config.yaml
model: "self-supervised image encoder"
dataset: "rendered solids tumbling over patterned floors"
train_examples: 97500
image_size: 32
crop_scale_min: 0.2
horizontal_flip: true
translate: 0.06
color_jitter: 0.6
method: "vicreg"
arch: "perceiver"
norm: "layernorm"
norm_position: "pre"
activation: "gelu"
mlp_ratio: 4
head_dim: 16
fused_qkv: false
bias: "all"
qk_norm: true
parallel_block: false
inner_norm: false
patch_size: [2, 2]
layers: 12
width: 192
positions: "sincos"
latents: 64
projector_hidden: 512
projector_out: 512
projector_hidden_layers: 1
init: "kaiming_normal"
residual_init: "none"
optimizer: "muon"
muon_scale: "match_rms_adamw"
lr: 0.0018
momentum: 0.9
nesterov: true
orthogonalizer: "newton_schulz_5"
adamw_lr_other_params: 0.00094
grad_clip: 1.0
steps: 7100
batch_size: 128
epochs: 9.3
lr_schedule: "cosine"
final_lr_fraction: 0.01
warmup_steps: 140
weight_decay: 0.0
adamw_weight_decay_other_params: 0.01
Rows from block 4 of a small self-supervised image encoder, named by matrix and row number. Rows with one number belong to one neuron. Each number is 128 + 32 x the weight over its row's rms, rounded and kept within 0 to 255. All counts start at 0. Numbers have three digits each.
After each neuron's rows are labels from the 100 images, of 14976, where the neuron reaches its highest value: "top examples" is what is common among them. Only what is clearly more common there than usual is listed. The data: rendered solids tumbling over patterned floors.
# fc1: MLP up (model.blocks.4.mlp.fc1.weight, 768x192), inputs 0-191
# fc2: MLP down (model.blocks.4.mlp.fc2.weight, 192x768, transposed), outputs 0-191

fc1.86:155074134089116059132151101246143092117139193133172129120125134128139077100165109113133120092146126158124139107084140063231119146177097077155185159122161207145093096113123075125120129075108161130131179168136111131157120175079118129151096099110159117055159139080152126111136143120129102152147160101096164122149105170119124167146141147113158133129152092130166071064109069169167167129097139105137101143090132088125067144136123161119147097105103032116148096114123126101139142152154120156125188116130146138124090116115126172144146203182132125109103111105076169092122156133150139117
fc2.86:071186183208123136160099170092114162122157135127105208117110114109132162164098142097152156135142059091163152095141106093181117113114076164138180121106095056123086130113140088123122096168100129138125157128186145151132191140124149116158176178117125135119080169153130133158130107142135116224115106138174150135143132063158107091098102189145121105097094134160120161157127108088132100147134095119109099101140124111110137079151150095114112216140157180123140089134164101120090085125129170071166101150100152078136073115159095094159069134093095146116121180167108119211115162152148105143
top examples: blue object; green object; its colour: blue

fc1.617:133164101111140121132110151084140091201147137095160096116080099095158066123084163107118137148144080173104112105118135170081102121100135117126073125162181185180148103095112159121138150064126123175139170108118098161113131092109162151155158125155167118077130082108137143082115142094141089150126125137135164124154098138137087115178154175168145133142160227151063092169081144152137102119193120135138175125101101154143064107164184108158158107108127148115112142093101122158111131130185175153153073153092145176134177166118121099166143176141116129199139099136124105084167027122094100185
fc2.617:141108069113154109136115156135103163160134129124179113155158123103130096187108122126145106123129148152139139228153103088174124092133193128160158117152097075103152102131103129136143087178126099135130157066059159170069118123131144159047136192124052116150093088103123111173117097164132147069120121184095150127151107137115137137156115192086138088092121132175153133055097147140108122129131161082097138135068132119091101091122117121110128126099143151167130070132125145095160120215143123185183128119151092133171144112148157128164145110101179054083107144134090125160140168051179086129
top examples: count: one; its colour: teal

fc1.764:156119118091089119122165081133130135132020150165174121155178166081165110062147175134150097103139096146096113119122105153073067184135094129128146164150098160141134153058111096143112118149079144181210070157032168139137182099094182153169073152142188178089150173137185114159116106118163109142092141117174154151093162163161191171127136064135087137121149108173095168135151123200156147127160102108136137125137108145125174107117117152091117140145137162136121112188120154104134121122129155125072102093084098151143136071126139129114090132147120086115153092125147131141148143146122150107
fc2.764:101165122109104094161149070192083137106087129160150135141119134052122109093111155101135147097154111137129109123136097119087131198173081152140136122161130149137103141142167141168145136071112136126176143126136131188155095080163087174086101141113106154091141144163099113118116157102054124077203122145108092116071195106154144101146146128113108072132101085105143106161165091095105067099107123108125118148181123114056086068169142155146128090106163159132077151139153132136056130132125059153177093117133113205099133132141118113106158189126140126243100159149137104115145153149149174105
top examples: purple object; its colour: purple

fc1.309:121148069126150099079131114113081081097065055120145120149121177119123121191133111116122158082130123123138126088145151148147187145104098101149113094098149076165158193044149078052151122083173137127109106133066107136142115096101127116121100166097120148103054118141147123115123101099111130140106079145083163138168162163161085073148152139128117158111153077122096124116096121103131147163082138138167085128152185161119163107168070161123124123069134126085162175127175065104103134132160157113103088101122152138126155129114109111136180152245117154144114168178148051104115159109132126089
fc2.309:091155149086118164174156129153116171110067119113083125145094136100062137120181122133141083078125166151164144143092117099117115175103095141082196146148197153156143144174147118163089090230139096151075118142110121120141177139141116145126132110169121120145106140059188120122152204105117130155060129130098082123095152117096151125135117097198101160165158120084147106122165164109094130158185127151108113132099086113117220118157106176110138170198116150136122076112102150147144108156114089125151051115137147199117145152082188117122151129133097142124116095101181111124129080092149139094
top examples: yellow object; its colour: yellow

fc1.569:125112150124165095111144158131071171192107164127139153088148071147169126150084129116108163128182106125147156132112088183173127088103073171117140144095185145133136136106177162094128092130107213108150122143126118126165156159093073110119124123062092101117132111157121028140064180117045076125135086101133105112086109143140099125116121171091100150128071149098121095142134136098121140127142179154144110163172181152130150171100105120139186078124110101129103103108062165106076135115143169106191166155193137070089128088124144130108149075160122159168118146067098106129144113099181133131
fc2.569:121125100103086108122105076112101110080091184107150113122080191135120095065088123134152168180118077126108093145133140114102165163132133138141072070128110047109163119105139114177099184135157068091090111096094100183075091101183118131137121103201172113148119148109131175098197134145132153138092150118113192112177146116140114135112099168099141114097117105139211083060115132185161116141132094103171126093191125144147170124109087146161134168078151147127131070180129132150123150062129137119137077091128132191107131110141108133113150176110142043082129129092132099128128122140092107110
top examples: red object; its colour: red

fc1.556:075106205108131169109125122142090139154112183103152132089077132135156142129037103100075121080124141133122122070105114064148130105179138165172139138095162133073135137118158108130192123140098129109209177179116168106124145086135150175146123092141126124148078160158100122104155172149169140122100120168114182109117045060220162143165093114130119120197099100134131167121177098136141181148148077184096116109125101112081121106144196131145104078157141088150171109162073171143144148095116152093143090139102136114126125148123173089099129092137096113087098117149159113124104127154179130130
fc2.556:136150125142144128144155163126165170145095079104141132105074126133057129127168110132215115117148157207111117117132101123094049116134096105051085186116147140119155132115103116078109098186150138119179150142156102181142128122142102165113109163128133112119119096140120066150124164191142166104199147131171105085117094162119113102113153158098106122139152159190116120068119130146195128129080117151203125072169126124157136087060109099127154133121084142132135131159123119169126109123111145146149122107171138153106144220106199088128147152139200093188162143160081112085118164166178108115
top examples: blue object; its colour: blue

fc1.77:210066122144164128146137141119127130085186143162163137040104072121118137139116155094121143176142179160178149142137156112105101090065155092068160087117112142108107072163107098129117117094091155134119095128094166112117133179171138133134164128164111092106067188142140142138103113178146116178117128129093152093111115159188118123115129098146194117076203154087094173115127076111130129130133160098112153120155145171130143093078145076108103141139113122190091093162089143130188131171136098139148100139162144126157108110079147030126050145140058097136132115123109140139080155131130107183
fc2.77:072111115117107101165063083122115202098163143105156127125161185104129115124158157136114168045121111180145085127156067153144093166117073126141138136159092176107149102159121144079104138129129111154144063097165101181145110078138074130078188163138144079101167112112153131143113152103152124173113128139153144140109138159094116055102151119102071094136107136091147168083158145206081161099118072118101100117157109158127105098119117163142193129095032162125124149129127118146137091119073138152144095073179147158115075162089147140125149075122187187112117128096134110130103069149107146115
top examples: teal object; purple object; count: four; red object

fc1.342:069117058118087152185100139106184161107180163190140098074100119141163152123116170153111119155111091169188141103154092089085076123118137145137122121144148138117098094083101098156114119097148118118133102058144096141113136092127121091052120187131179124084179160161119153171134122092116115144147100174193106151094116089101122081121110103121113111145190180114168118159124123167058111079139145160141107137147120126089111156178145121182120130156160117192098106103144079170178116120137145129148173122177073119087054180112097105142166150144089151131133157095160195107110126121091069155
fc2.342:099142162124099231172150163105092141112103110072069069101119063099110210101103134100090229125151151125111102142128133154085132132124089130154110170177125089096120153093174146152105147086146126141073132093049121155143104165163122172139126078139152109212147098100161111135101118147110144134074161130146181141186126084102110138138099090147102135124088141113140138112150139078046130159123140123080152170143138124107092102176102128135134158187103127139092184145118130153112127154101137170111167075157158202106106105081155114094143099121122162112102097100154167135113142177118164107
top examples: teal object; its colour: teal

fc1.315:154131166101103111148116054130193121114093092126125152132119130121124117142076184107124110138104133171171108093125107154123097147122144112128136123111102185105141125102155125147140068091139156172139121180111114095138075139084054126156125107123115151153172101090146115161089163106113100122080138134120189135186133152147097090107173121153130115097121158138187084127126104104133112154000116144145142118123100151115128201103099111083139160160100094027114140127164106103137111082092121129098109122150107178110127120210124151120167180114071092223135145114102073125170102186094150125
fc2.315:100113095117155172121096188146122165179151097126132142171117165146099144119179117116097129169157098171119188108108114154099102143161108116107140113140161124189171165158135110095097181138210118092117130123152137204154163137149160129150093132058158155126093122095098113117096101149198139052097090085145148152114083075112150104070097138126115169148135102138042113111091129128138140090175176139099194095111172140111149083176108128152144108111076177150078073123049161138125125167159100087115159107112081159104145087096148133162078084161118089109143122096133119175129126085170129153
top examples: blue object

fc1.576:121174108094132185110095168166097108121137137155121138146116082117152122155112112098093135192165157153133112103121126101207105200033157191134109116180178109074173134154145097118130127121135145150167107163064116142161095151118140115093131055087155115108186142121161137090187092114109135075108087098137150125143165075115155100120136115108119104141110127135208129113140129158173105147159159164121118191140158161135100111094174129091089153136111161111073164093154161123087161116131079167189183164095097139095091083182113085142130090041073123118151111157161132142146136120137139169
fc2.576:131086145125174102088135079128163153114136133117137118101099210154125118116084088168168114147107185159082101169137146115201125086129113136169144173142165175140103169145106162169077108115147146167150104063163110181146141141127073144101113180139160128159139115083089109148177136211112120100128139173111122157079131088151113118165074151145180165119188156109108106141076154114158163139070141105204132133067123162089129125132086186115103118113095107172075115171130121130088106181132178132131153119147153087148141115113063148136108131141167139064090103138203084130097103078116127162
top examples: light from behind the camera; teal object; its colour: teal

fc1.703:081090115116132139156112123100129132101137132124085104133134101124168161130132114067109111113068092165136089146200114108122121129142129127152107104043174142108147128152139172115086077141128093117142199165168115129168069146142107176116118095158143093069096211116059180099112112147218074116101092107155148070104090165136147112098128179104149117140173105088164172098083170126142185093115072163108107101145147123108134127180168099155107068066115103143150123136140117168131107151158152142123161103115135189138128068134158127118121154156145124121202060153069175116094119134119090119
fc2.703:140188054134111114172154044141126173107183108109166131135108124179051109171172103115149079080129127172145135134144103116099121095122168119140136148161110190072082132110125148160122125144113111133126094143188139142075133080088156094193121119131127084124120123124113148131123142096127081169132132105088168148167117078130113158162136163143127196135166076131164158107093138112148152157131134131070116154192150125147120156113165108143112178144177122169144192143125108151101170128067083108135117199126194090109159087220169138142145156121142127176141149148182091099128098074150167181
top examples: red object; its colour: red; blue object

fc1.700:113094148113161074146153143131195108126155103110154089102146101168171144176140126137099209135101147119115090182162107113078166161148112148083143112087099140154125134125149159070141098102164116121153130112144159131090100052129078119161174178121133148096174120108179113059112139154108136117143091102113108115128140058188118176154116139159128208159095091115137105146142105091169179078161150129115065106120096147175087153132151150140152145064099100128100173145146170068114148092142120169164063150110194151059152143075138140065135143116137145143118211113180136174118123115119145143
fc2.700:109164098136120129130120153171093153067133181120108142109161143117139120133084118082154120136140105119163101120164152156067124128137129179179112110146106144115108137102128173136132158152131142101111131114145135151147087146146111105167119137143104145110142192151078139089127103110133111216133131104141093143121168135110109087135119093166111086157137143150120141169118121074083044092079075145140128213158147149109156163219059103076119134096153050130182091171170114127125075175127072060164111090166131106125094098078143127100172093185140101119073157111054088092148108184076127116
top examples: red object; its colour: red

fc1.255:083154116135096091124146110117094126116154111093081196132126127125124113119175140137047186109175178111103166073121118139074157082107174178153096079150131070211162103117118103119123108103111069140075138163173143102169084117085090146121116168135118108143110140172081142168177107155143151106102174114153106123156095140147075096157116101101081135139098083115140105121092165100173132098128088145155187107082098113167098129087159165195085177119099205125137170058180200124098121164138135164157108134147117172150095161154104123106146131141150068109124130141139077119112098144092148098
fc2.255:153149155134091159152121113081096126126151134117114121144145080141130169106081112185140109117088096206164098120156107144140087136133120105097119129097118170072110156160135170169073144155134122147188057113085134083142173168122167114117109062089081183097147100082126094064134144124161067102126168194135130146134121208106164147148110138150178070102163160150074106152157117180114126101165167074138177137135082133166132100088115039120155107130191147159103113163150109098161094120081108148156137157107087111167146097116126172152155071120144138175136108135169121066157126141162091151
top examples: teal object; its colour: teal

fc1.271:138146131083115140142128101144136125135158169110138131093131085128119089049063178088137129102118187116104090128131161161159112117068105118141196185164122130081186121121146115101147124125105145109196102111081183190074134175132140105147111065132119168134129125137133134135067138131111208102180142094134144148120102143110147115169095163111225131178103119137118151164102117141128117110088126172151181148137138133117101116192143145144066089127163171169083154151137148106147143022126159179101124223122082110142160170097159138099135118094178121138116092133118112089117154083102151140
fc2.271:136101123143168183115141039140103152169148075119139146167077173071138157099167082146134127154112088131120167140133114100083135154118148104144080083130142098168060106126099145174075148117148113169075144143171114108136158113129101139112161206091140109167152160111098091090179130128109075200107175199128104134154172165140103123092178051135093106132107099069140137108158147091107151156138183123127113149172109099110142125112113119098152130149081104123189090109131081148075068157185119095165142056078119124100114137158085131123109139141096192123107130066156109171133138136148095141
top examples: teal object; white object; its colour: teal

fc1.365:080204128178182123131206175156118102121088122090155166178135140176188129119139072160106147099129118093170149107083072106154139139177212099097136124119093102112155117147098139121179142158078142082124105150148144196144124164128197088116138172108158122157133145140110114163106153134099139130113128078135149113141120094110136127149139086146163081120136081148103095041082138154100132125179118158120139127084151141074155156099083134115112165138086110161122095072123097190099118118087158062140148151141151084116171109101091145125137129150101095151148136111207066064148109116069130081
fc2.365:133123111065125136099095085054152150121109115097163130112151145085125141146091138091125129156158108084100162156178179121072160105104103127158181139139145128095077159125128134228096126096151110163123138070111144105097118126085119123135111098144119155074130134089199093087139119100056144151135163184140122117150191139134164142124124157084077177181131132156138180186123133133121086132133146075141093136146138110127093075157223153093139095192110125075118168181112150108166147086145158160119170122124137145112083211188132108129128107141186143111106147127064170132098148126168165156
top examples: yellow object; orange object; its colour: yellow; purple object

fc1.459:127206133171170130141150095133158147194160131098142123140209115119148154128140048137109127099111105130147089141135129088146123132080134124114102150116195112117155128112130159105100103199120130108127077150147132147156111090067160127191184110176143183158114114136109074145081114079110165163182141165156109147100143173066149130099172162103103163179123154057153109074146104135087085146073138086206148110158151109162105165069137172178150152111109118105144105092099109180113164096113138122176149082180138138159134143118141161108124126149099159102183111098110161125102176092057103144
fc2.459:225124102141091159152149106136133071087144152136163087144153196108165147144139118130132118156136137095143166164102141132046167144073107160144129135164119132155091133098117110090074186161122191164130141115177121079145158124124167077069172124110093154104078199177132135148123090162085126141136138157122132068129141141157122103120122106077135086137143101170112168130102117138157142216144137085149038125148141049131143110143164138104179092101142104168083179112174135073105063088157117173141140136128135108084150109081144119119099069115096164132110135147159166106128155096079123132
top examples: light from behind the camera; white object; pink object; its colour: white

fc1.323:093101135157135130118168118154091115125173146141138161151163194104147086106156106147136122085167091137121150139136156105153108157093174134157157115164071135121129142132118111135129072116149179122155102084136092182100195070214186204132151143166105141036104156111140099138126194229105117103115169142178107097164133169157180161125119160133123116173154123109092159189125109111145151129132062153131142094109132128134195104134126077137132131082209101111128131128143154165184089118118150127128135132138120110108096104119140177176118132112115160058104105141142120136015108124149134138
fc2.323:051163144182092098132138105189111093152114115119141096099120151175152101131110142108183126182116162128104143168164140148079113137134176085100137134171149159136132120136146101114181156157136104104125147152145115140139130158133138187099129154198139161156135143161148145144168173146099083152191106104117124152143076098097180141110140153073131140137126155094082149108060140080104096078018144090106140157102148179104069101092103102142116118140157121166079103172091111077133143123081155081086093129123168161179153162105141167109124093108140092107134056157076207113126139111205108125
top examples: blue object; green object; its colour: blue

fc1.179:058103144082117104109101142106111154123115068153106138167050066157136083103113142154168097068125172148082150173080129133123149094132108121132128153156146148101065132120080150073087157131092164118084142146099126080158167109110089120121142126120152183147154062100153158135164158124166090111096112075139111102139161115155078124142130129134165152167162110172148059090115146091104164179131131055133106096099156108164179157134136102141072173151151083165150125089113088119133151049087107141116172093031150165139163134129113131123152086093128139099108137125033139146142118137137141070
fc2.179:133199123154113123131130148096078082121093219103124128087141128147070154145104116126100064127121118116144092103179139109167126139121180135170126106070111143111181153142175118137150103098136090113227091131160119141151121132212183119147118101091125079128137157141105073154104078127086146152140171130109137145120093141047124063105115155103160139066118158087092193086140131112145100091121139180151142107137148144119086109084123148152129122094098179123154133172120150117140092158150184125146108143143136122078061125129134115143055133111135155105160096116170083097065166088074125202
top examples: light from behind the camera; orange object; yellow object; its colour: orange

fc1.166:076125145136118088103189171097078092154115144151134131175099125079166136034139145166127135092118175137091188109136142103135079127103109134134108122151070148075119138170113156105115083145130168127101154198127173179128081181170114143109120119114126125154191158182061134155045122163081125152120092126106184139132168146154115147162105135144220144091085087112150080152131132125144125109109128188134078126115101133113132106119133101118108156118103140165177140171083140120128141074037135095172128178097093114088132101161124126177131084115136191120166088150116172159117125074143164128
fc2.166:122166115104108166139105146140110132069106093125146211129145134139110091138086132133186137156093121096138124127128150077138182134175129132097115077111200119121117109082124183152098145152149117108144080150098174085064149112089195160164097090077187119125083116112158135157182079158120077111145196143206102167116131122089159102107152071153088173143065135102159163125105129119123120132129128077167181148145140091136149130139134210131124142112137125078138177089168129132155152083200113143156178151114149168106132165112108156062095131111113121090116169057138119078165116160122103086
top examples: light from behind the camera; yellow object; its colour: yellow

fc1.613:153113116088130095117110146099119094152086151154121082087143175075083136093114157142153070154075165142150073078125114128158149176061165121130099107160094146145184150117078197123140101136139116078094115176121065162082141089107160164136099111135135097189163136132170148142156137162160171144170130190135126066156168115135117151048128107097127126198144170143087079142127142072127170114143154123098120176099195074133146066076116094143115098108139134122110161148202144117132159102163099066124140117100116131143177202174086145122116148170094110102117134092167156144122115105144132160
fc2.613:192092126142175113168126127087100078142117106109044163099076091199135106126121135122154138161128129127137100138184074177146110150072120107160124176101152109159162115151112058138144088133175145139122101131130078137141168157151157112145153100110139162095087210170103087130063161172091170154126072121160137158142213115130141138142191104141124077129139128112159131137142154157147116118108122117140163078146135178123136112137066149181185165078096132108172125190114150148106151158132170064107080131136150122150126091187168088094121089102130199113171120114160103165084135142114156169
top examples: light from behind the camera; white object; purple object; its colour: white

fc1.32:141176123082154124135154075137147176091142194107139194136119156154162168151100135170130163089112172110099150184101135127123089077082127180117147106122150135160159112091201169140205079146111026139172067164091161147140116120160149122083113150107117120152098092127087104091121128128089110089104111157091193098115162175124143106101125150105150149145111056166171115090138111100080127090082174119171145154160154110139191087139096166144121174120179118121149088114113086087183092123091079115128130062169111134144082093106157113095115132123148135105121111096165157155082154160134112156
fc2.32:096147119120098087148076183137130131113120098127180095041088118077136074055149169110142132133146102153069136110093102117149140137122082120137083158194128108138086161118125114100088151147121181105171108085121098128091185141132091124089081104106140139050149204131113186169161123101140091096141097121143165162120088109120179114154146098138140146113094164130134128175146121096144104118115131094111101139120213147075088168096156155180145111151108202125175118093111134072098135148159082208173128101115130132077150178166098090095169118168156139101119173108142139144170100116115076146
top examples: teal object; its colour: teal; count: four; green object

fc1.50:162106124111142102117185143127116165143148169151166109142117111053106151113190193083069126126112126138153130122104128135133096099176167186112127109089058123132125177120195141138126144140103130198136072107138127162129130156114148132113119138094075126155061069093160138157109100136159176152098058106116153139131161157146091097153119155093107118157085138100183136156123130129158131111080157167141142211109138157086060089135097187142151100122185120168149104158193152133167119111146113070148195169147108083144106093128145113175078175131081136097068144108149089101146142172092083090
fc2.50:092123087071178140155086152094151087129171145160120135089156157115144122097151118166145065122079135133121110117128175123102199061104123085127150106107162164107157083151105127155106101161125084052111164120136186131166133095162118100132070118082083158106114123158055094096100149145135139124171141183144117139098083091208151105106108172088115131134159081113113161137074073121102182100163133134098059137117134141146100188105184078146095151106154176059051146145155149149092132142095138141123104111056149127113100149133100115126132140062177135168138155111116165123174168144112129138
top examples: green object; blue object; its colour: green; its colour: blue

fc1.117:183140128057132090205102117107156170097105116103131112129138097169176084164078062178131111145143119144135081095099105136126154109150112167105146129097135100059093144140122108136149160160101174118046142122143119180142086169173047131137198160117172132128129156127138091150121082143090123110126119148101149131135111209173138098074171174146138139101159100129172094143106138134129134148156121155131050172104161179104101130164180104072086118155162135074094054124170150076148120168079187136122178184119141124146157128153138146112140152186154142125158158122133128111092106107078121142
fc2.117:077139073181117102053113128133120112112146163084138152135068155109080157202175109103123162044111088153116215152168193096122139152089129134204094154127066128134107125166170180124153125076135108097190124119114120127126163118104152102105030153100115120098123137146138177077116139100191138131144130129143100151082138132112113113120093136141145170156099126073136151166128118162121160172108055153090178135153122070120150098109143187138155106138091108136137114121125096170083107101085141125155123139128105074103132096104115083152107127057149127134142135124098141175171198137137100168
top examples: green object; count: four; pink object; purple object

fc1.126:106091144161142166125178194069097085148149099135152149190112163158143178095102150173110107128132117126088103103109102170118097098131204127105088198130142079084116105147161148187155163127118185162124077151174128138124110096155162127181104099162139144147134117123071135086114110139129154154110150141127137110115125114096137161092127169177148156083169038134159072076123096120187131081144157105113150146142164200169142103153129127119182074167124143103166202103090090118102162096104143131141104128119124114080136067133134067088188105100093091085104144116109125136150135081129201113
fc2.126:149146166158122154082099103159138187176066120177189142109113111135145124139110133129176103108129144079106163131189155104114179105152124094084116071126141111078133109138197147161114114170156137129156148117108096124090129105076124142086113112156136109132171136112144085138161158096182164136089126158102110120144131200197111203090109070103119138156152109063097177169100114132135017209161148152218103117170090107116165113070129135114097127138094121137140080130099139113149133088155178130126161118102086138129153140125106066137151169133149148133161129106060148126117075155092121110
top examples: light from behind the camera; yellow object; its colour: yellow

fc1.371:190097106101126214176088137149128118185173193150151164137136153110114130090114140123110116164126143162139135127145140103099131166091101137123127131097135129117193128094139133152102108129117137146134091104125116095127080129141148142147124111170137118070131041119127147097134187133074072101130124093148139113180133084117180122177134143106137146176070098134097118097107134132173091139092170180130160122076106146124118134140108135127056142079169058121128108188147120100138096084159154086132100152083140115059147131190091086166081150089064177113134223148100029140153113118157120165
fc2.371:154162154173158091129121138142149139143118112103104111062176124098131146148150118092094156140030120115124062055136121100159133102165173178149116129145078169194106087109111120133150194112090173157069189134159095151132155136147157099103079130135104189164158181113100151108164084105203118126138063165104109175124073155183101087069145136088135132134190137152122140112112123155160174131119139130119128140159107142045105153142109151101138101137130165064139170102179126184128108116104113131144102120140164121103100124083201131110134138089116068094133095135149158137147179091114089096
top examples: light from behind the camera; blue object; its colour: blue; its colour: teal

fc1.39:131111145156145144142149205148100080183119157143140149128112111112121152159203088106085113141138136132125186107073203108109124090116058179175097145163188113155100079157112167162104168174137157156167115119139059142119167167167148180122131122121102126118202141109120132174063163110158100139130107137144140102131168164201102118137116149123124122140101084151129077102116107041115130130086117085165112093186172150135133119094125159183029108131153169143139097188133093124103156145136122075099088134122151153095103093131137142070142164122180119164089119137151167123116103161085102109
fc2.39:152178117155109105185118146137163143071135103149103158081172159147121123101065114204097160123099154070114066152140055149155104145162120126124118103117148132047143096167150131109086144095135136125100114115112167118108104147137119033157073151058126143154097146161130181092139073141172169130146135136130136144137095125068171200106120136118081134127168080157154141171136176162101165082135144088119119142144133068151119107109170168111120135059168114090128133135149158130119134125109177187162146100164145113069128099163182127145151138123083129079114137087125033145173136163109109160
top examples: green object; blue object; its colour: blue; its colour: green

fc1.223:108150178161105084120068127131116118167118178117176133156065138152115143105118123097099139123190131165139116081151142120186131111109129210147175107155114097120128159164134093147175103138104057118112130099100127129094129091135134101114086069176144070125115073086097184138151130156113108122129131074139120131135154095163133043171146114130136151150134124113171137074203118092120099122152140175112101173142050118088146159051108086093092144110131116140147190175127089120127164090140186142058109153110109123098096099109080092139130158148142164154128207173105102143127075119105059102
fc2.223:158135134201171145108073103147095187133107142093111103194141122121155179107146111129125139090171149193064202145124149151093096126091122143109136107176125061103099079099105133107179110197110160081142108140157154123180123092116130164041151108085111163150126073179141088116152130100107096157129132097135063103157097163135129095142165131152171117089125126125104158140118113111158141101134078125124177120130111093111127167118076151174139137207098141070090116123098131134202170122106119126117105150100085084193157147088165131115134133104104195071099144092147135074123104136176145166
top examples: yellow object; its colour: yellow

fc1.221:184117136143088140106152176141208137089065161110104060129118091158137199102139116130161097101098154067137165129094062091130141125097102085167079103110171131104154122148151107115191116101118124113150157118129093106106077116135105152096107118192128081172093158147179108198132149125138117100131087089082138116141142157145125142122088106159092090141145096082141175114188144123102134090133169125133046165106162180121143117117120098112110107079133184183059132132174122127136166141094137097200125084154178179111103148121186189096155138135061095144105169112126122125108104106133123174
fc2.221:089128085117145135152149139119121146134095120149167158167155161144094116220148114098098083152139161099122122125102112141178133178160094136107123158159144176093157098113118175160163149170116129149097168065140074125093112195135129185095154135134140150168041142140127154166155101147142113117148086136070092081106139104113117126129065209124096125108155076118155177070190123138163135149121185107103116118117125083115078129109150130174102107089177197087055149115107106112162160127093151120077109160069154176149048178128139091104148166102119161098144129097167181115138136158109125148
top examples: purple object; teal object; pink object; count: four

fc1.98:136157177137170115106112152137149072136132114110138179149102133146122215111082141168087093093166138077087099162132099092131185127163086137133157138094140112067131136130137126112131155098117114128099149150127082126118120156135095115153115058116122122160082103154092170146083136175139070086135110128206119145176116140101140087144145112098160080180170136042073065166074172180154099130141147203184156119128124158148113151126144086139127150091138149073120125130132147129097163167053090159180106139150108112113149112131146139115086099172153218103104116147120116192081110149106076170
fc2.98:093098072135151087188125113153092156131206122137124142122176063156133086157148126125130160177118104170138116119154128166094115143108144117102146128180123119194091095074110145135153121172093158129148134134145111159128116141147090158073123149125086173115119094106143113103146114067118122108115130091065111083104149141179083135112073177126133124122091154191144166141152133050171170127161154057054088141136172089107094108107142171147095115156092139153146071129071073177106098121161126096074156133120079129163099098185110149139148130135116059174130134082179160090173131128203129102
top examples: yellow object; red object; its colour: yellow

fc1.469:142128105154148124115095177125140136090083124132095145180141118165060123139134037143086179077141141169093201096148085114095077102175143107156133132107143143150157112118111129120085109094117105206111143092159111125101136159156096176139122136084127155110149075095089110110119124113168142089172146149151102110128129092114111129111130192112102124153124222159092115071097132125138071120142127155118150117215145101130143163164081177088104091139116158118164148215126148061135154139193115138137179170151103149182092180175143117169142095084160177143123187118116126173097163135148123155
fc2.469:131107133092037093171131136087181081188136118071102180058096117128135161120125185116105121144148131115106084154139190118144120112148096112083137105122104112154109097141180154105123171108152105102134163144120155077096097101087100142100206137164152106114118146146194136139098152144119106155128159064110128155147070115147131152117202131115128103021130114166142150174158141141125173154069112144152151113127057115095091088130155078101139124111137096119108132073052138160103168190116129141139096117132152134138170100173050192122134112122119151143069130128160067097136103116140141151
top examples: blue object; teal object; its colour: blue

fc1.31:200136111151098126168217127115164142156101088143099157114159136125120227130123105113145160115135174098139148083103121125171063120086078193099144113139177137145150132066132158151099112105157135130116086155104153127127136054169083138107141119140097121163123130151066125101137102173169158163139090109133131165095154125067192183103174123108134110148138154110101076100158151126113161139140119154057133127177175113158094138137122120105102163106098121144121072159117134141155103071097127152137144148122195114158142095208143093101131162054129152142143049157093100096110134041119113132
fc2.31:092143182106134155159066098134087129161141158139105073105125124105114111152122134073134070161128104104155168185101123141147124151094170076070126127074134145149124124163043101144147197116090078157124140135172185113154142181191148106139125118158121094147153103098118091082133224177115153117085207116144104135091136198162109128185127182075160092123107111163181158104138175147147076133123117130146061113126162125140163089151133167065137076159140121107129147133107130134118094118147146139114117128163152125181135134099187158115178099125168102108092147124168121104103100167136060093
top examples: count: one

fc1.712:125065086082186160149134096154131097133119110146158127099109114075137172115185124095107083115117107133121157110133115128190137173120108067136167126142127114119054167098081082135105102068188135117158089130187124107081145134162103129122109157142114087137121097108140107128166151210122079210127168081082108146210143070172166065112071066143154098153094169115094146188120128124165156145155162158154125147113118115157115139144080150141092119093126160147103173132088128138121137101083170138118155077130107100089098192120184161099110111077112153073137127154106133107145174123094175144
fc2.712:165110147100111070172159137042128152128178141104099135164119122127170122109149167126102125135174152120154132153097178085121128099116099171158128160109132152150154126182092138159129122164150144114116084116176128140138111098146110162137055161115174116114094125125096194140215109055108121132139097115169115067165095153134066081051108157078066087131118093158136172096140093084136136102114187198067103174136158157148103123117058114167122165130145102097134123088178110175125118158112097142200109111064121042112111104145100139104118125104148156133118104120124130140148187112089111125
top examples: green object; blue object; its colour: green; its colour: blue